Rows from block 5 of the decoder of a small image autoencoder, named by matrix and row number. Rows with one number belong to one channel. Each number is 128 + 24 x the weight over its row's rms, rounded and kept within 0 to 255. All counts start at 0. Numbers have three digits each.
Before each channel's rows are labels from the 100 images, of 14976, where the channel reaches its highest value: "place" is the part of the image that holds the peak. Only what is clearly more common there than usual is listed. The data: larger renderings of crowded toy scenes.
# convs1: first pointwise conv (decoder.decb.1.1.convs.1.weight, 32x32x1x1), inputs 0-31
# convs3: second pointwise conv (decoder.decb.1.1.convs.3.weight, 32x32x1x1, transposed), outputs 0-31

place: middle right
convs1.19:157122109106132113141141105089167122145151153152179087106117104153126120151072128133129129138152
convs3.19:143100135139154203144114152104139134104118130089102125154134105144163160119107142151138132147159

place: middle right
convs1.27:134127141116129088120115134044121128124122108140195091142112130136146154118112129143117144129136
convs3.27:140122118168150169110119117148135155130151109088141137112162114114109187137126149146100123076128

place: middle left; centre
convs1.1:114148173112124145109111169139103134122074101127119153155138143112149188111171123118130138123131
convs3.1:109142091105139144135114134081095175115087123138104134135112093176114146156125120134140102095133

place: middle left
convs1.0:143100095125126150150122164136179119142078141111103149086144155115120132133153139100147082122128
convs3.0:116105109114113156117107182087154186136113114093142149096119133087124110145123128104142118124145

place: middle left
convs1.15:125158161090124142148122131128200138139077139124101112119121151120131151136114138165141173129132
convs3.15:132121085172115151124114116134129132088072178136147143162129147127128107164123103133148101145142

place: middle right; top right
convs1.3:127111129092133100140164109091101118133163144107159094114105118107113077125091117155116165128114
convs3.3:090111153144125155107146150121153112135098090117123107121131145161073171176120160126140133122125